python train.py --model="image embedding model" --dataset="drawn branching plants" --train_examples=36250 --image_size=64 --crop_scale_min=1 --horizontal_flip=false --translate=0.06 --color_jitter=0.1 --cutout=0.25 --targets=["habit"] --num_classes=6 --embedding_dim=64 --arch="efficientnet" --norm="batchnorm" --activation="silu" --channel_attention="eca" --depths=[2, 2, 7, 2] --kernel_size=3 --stem="single" --expansion=3 --widths=[32, 64, 128, 256] --am_softmax_margin=0.2 --am_softmax_scale=30 --init="trunc_normal_002" --residual_init="scaled_by_depth" --optimizer="adamw" --lr=0.0015 --beta1=0.8 --beta2=0.99 --eps=1e-10 --grad_clip=5.0 --steps=18500 --batch_size=256 --epochs=130.6 --lr_schedule="wsd_sqrt" --decay_fraction=0.2 --final_lr_fraction=0.01 --warmup_steps=3700 --weight_decay=0.05
Rows from block 2 of a small image embedding model, named by matrix and row number. Rows with one number belong to one channel. Each number is 128 + 32 x the weight over its row's rms, rounded and kept within 0 to 255. All counts start at 0. After the name is the row's rms in percent of the matrix's.
After each channel's rows are labels from the 100 images, of 14848, where the channel reaches its highest value: "peak on" is the class under the peak. Only what is clearly more common there than usual is listed. The data: drawn branching plants.
# convs0: expand pointwise conv (model.blocks.2.convs.0.weight, 96x32x1x1), inputs 0-31
# convs1: depthwise 3x3 conv, stride 2 (model.blocks.2.convs.1.weight, 96x1x3x3), a 3x3 kernel
# convs2: project pointwise conv (model.blocks.2.convs.2.weight, 64x96x1x1, transposed), outputs 0-31

convs0.9 091 [154 193 164 109 185  95  97  92  94 148 144 145 108  80 112  97 169 176 144 122 159 153  95 126 189 163 126 142 128 150 154 109]
convs1.9 095 [ 90  94 117  97  78 108 106 108  86]
convs2.9 130 [138 120  90 141 168 137 163 161 138 134  99 131 119 128 160 101 134 156  97 118 130 158  67 126  86 137 109  92 155 135 103 173]
peak on: ground

convs0.4 103 [139 115 176  89 122 153  99 175 103 131 125  69 178 171 124 139 115 133 123 142 102 163  80 165 132 139 204  65 139 110 121 126]
convs1.4 129 [138 152 137 138 140  96 137 141  45]
convs2.4 068 [172 132  60 126 139 106 122 131 115 142 150 138 164 179 157 130 176 158 138  52 135  68 114 140 120 104 111 122 145 151  99 122]
peak on: wood

convs0.69 098 [ 89 100 132 144 107  60 130 191  74 128 100 122 127 159 115  91 106  93  86 143 155 151 116 146 107 112  94 166 132  72 174 157]
convs1.69 103 [148  84  97  90  88 120  80 121 151]
convs2.69 092 [164 177 183 161 141 141 114 121 145  87 157 168  94 108 109 180 135 173 139 143  96 105 130 134 149 146 161 126  95 141 128 120]
peak on: wood

convs0.54 100 [207 141 115 103 139 176 123 106 155 109 114 140 120 145 120 138 151 131 191 114  73 132 100 151 123 169 149  65 143 100  60 122]
convs1.54 121 [ 87 149 118 111 135  64 132 141  80]
convs2.54 075 [ 87 127 122  95 157 117 135 130 156  86 119 112 102  66 122  84 190 145  97  96 112 160 115  74  79 157 135  82 158 166  97 182]
peak on: wood

convs0.22 103 [132  98 103  78 141 122  99 126 110  57 132 120  64 136 107 126 129 120 105 134 134 129 120 120  69 120  95 137  84  50 165  77]
convs1.22 094 [162 170 158 153 169 160 142 159 158]
convs2.22 104 [182 123 124 190 151 159 121 183 129 139  98 156 163 164 118 130 107  77 133 138  93 113  65 138  93 176  94 133 171 100 121  88]
peak on: ground

convs0.56 100 [116  74  95  77 113 136 178 139 137 118 155 126 147 118  90 136 116 109 181 178 125 129 158 164 162  54 189 144 156 108 117 113]
convs1.56 100 [ 78 106 127 146 112  82 151 179 148]
convs2.56 077 [150 118 162 135 108 149 113 165 142 100 111 143  90 100  60 123 135  78 183 141 117 129 165 101 129 148 106 148  79 164 125  99]
peak on: wood

convs0.84 098 [103  65 121 166 189 109 109 114  80 174  77 128 125 166 130 108 114 101 103  58 131 143 102 103  90 123 100 101 148  88 140 115]
convs1.84 110 [133 104  96 134  97  65 150 125  82]
convs2.84 114 [110 194 107 133  86 112 121 172 159 128  97 201 115 144 106 178 189 160 152 130  95 111 118 183 101 120 137 143 150 147 170 135]
peak on: wood

convs0.58 095 [ 85 138 123 101 116  90 132 182 122  83 170 147 152 149 115 109 160 123 123 200 171  80 124 101 120 115 106 174 150 187 166 146]
convs1.58 104 [ 87  64  84 138 130 117 158 141 138]
convs2.58 094 [129 100 179 189 119 154 143 147  65  79 203 110 100 162 158  97 110 150  72 148 144  81 154 142 155 153 122 123 125  70 184  84]
peak on: wood

convs0.53 104 [106  92  92  80 125 154 144 121 126  70 169 134 115 126  99 132 117 103 185 187 117 152 182 114 123  54 133 122 147 119  87  91]
convs1.53 098 [124  98 106 163 190 168  99 134 143]
convs2.53 083 [168 166 126 166  94 130 128 167 178 111  60 157  99  64  41 141 104  89 166 141 124 128 138 108 129 167 122 130  92 137 143  84]
peak on: wood

convs0.49 102 [130 149 181 147 178 122  97 138 101 144  94 135  58 126 128 116 151 161 118 141 137 215  75 117 142 165 108 149  83 142 150 155]
convs1.49 096 [ 81  96 114  81 109 100 110  91  99]
convs2.49 132 [141  91  99 153 143 116 148 151 107 133 116 148 139 130 177 104 140 154  84 117 111 135  61 150  63 136 108 136 137 147  98 187]
peak on: ground

convs0.92 099 [ 95 158 122 107  52  61 146 140 106  98  82 130 112 148 109 158  61 143  86 119 153 112 115 106 111  90  96 135 114 175 141 153]
convs1.92 095 [ 95 156 146  95 167 182 150 111 154]
convs2.92 105 [130 177  69 106 120 125 129 125 160 134 141 122 137 126 134 133 136  95 228  65  82  92 116 137 101 125  53 130 135 109 177 161]
peak on: wood

convs0.45 098 [169 137 125 108 130 150 125 102 160 115 150 109 147 181 192  94 209 133 143 124  86 104 107 164 169 153 143 100 108 118  64 137]
convs1.45 099 [ 80 138 156  79 156 126 108 159  89]
convs2.45 075 [165 115 144 185 140 149 157 103 130  99 118 127 169 146  90 126 112 119 158  85 108 174 102 188 156 130 144 151 105 121 113 119]
peak on: wood

convs0.64 106 [154 153 131 154 109 116 134 118 166  90 129  95 144 115 157  45 142  84 121 125  78 144 123  89 121 136 128  86  78 124  46 145]
convs1.64 095 [150 159 140 168 188 154 148 158 147]
convs2.64 111 [ 86 160 177 120 124 188 156 100  95  77  97 139 141 131 107 151 130 116 145  75 130 150 144 170 122 125 170 133 160 141 129 119]
peak on: wood

convs0.87 095 [169 149 152 114  99 104 135 128  72  64 137  64 158 177 163  59 109 105 146 130 157 132 145 164 104 126 159  95 124 103 134 159]
convs1.87 116 [143 147 104 131 110  68 115  69 107]
convs2.87 081 [147 190 158 125 167 137 126 117 148 100 115 119  96 102 118 182  78 159 182 120 128 132 121  91 125 139 127 107 116 147 136 130]
peak on: wood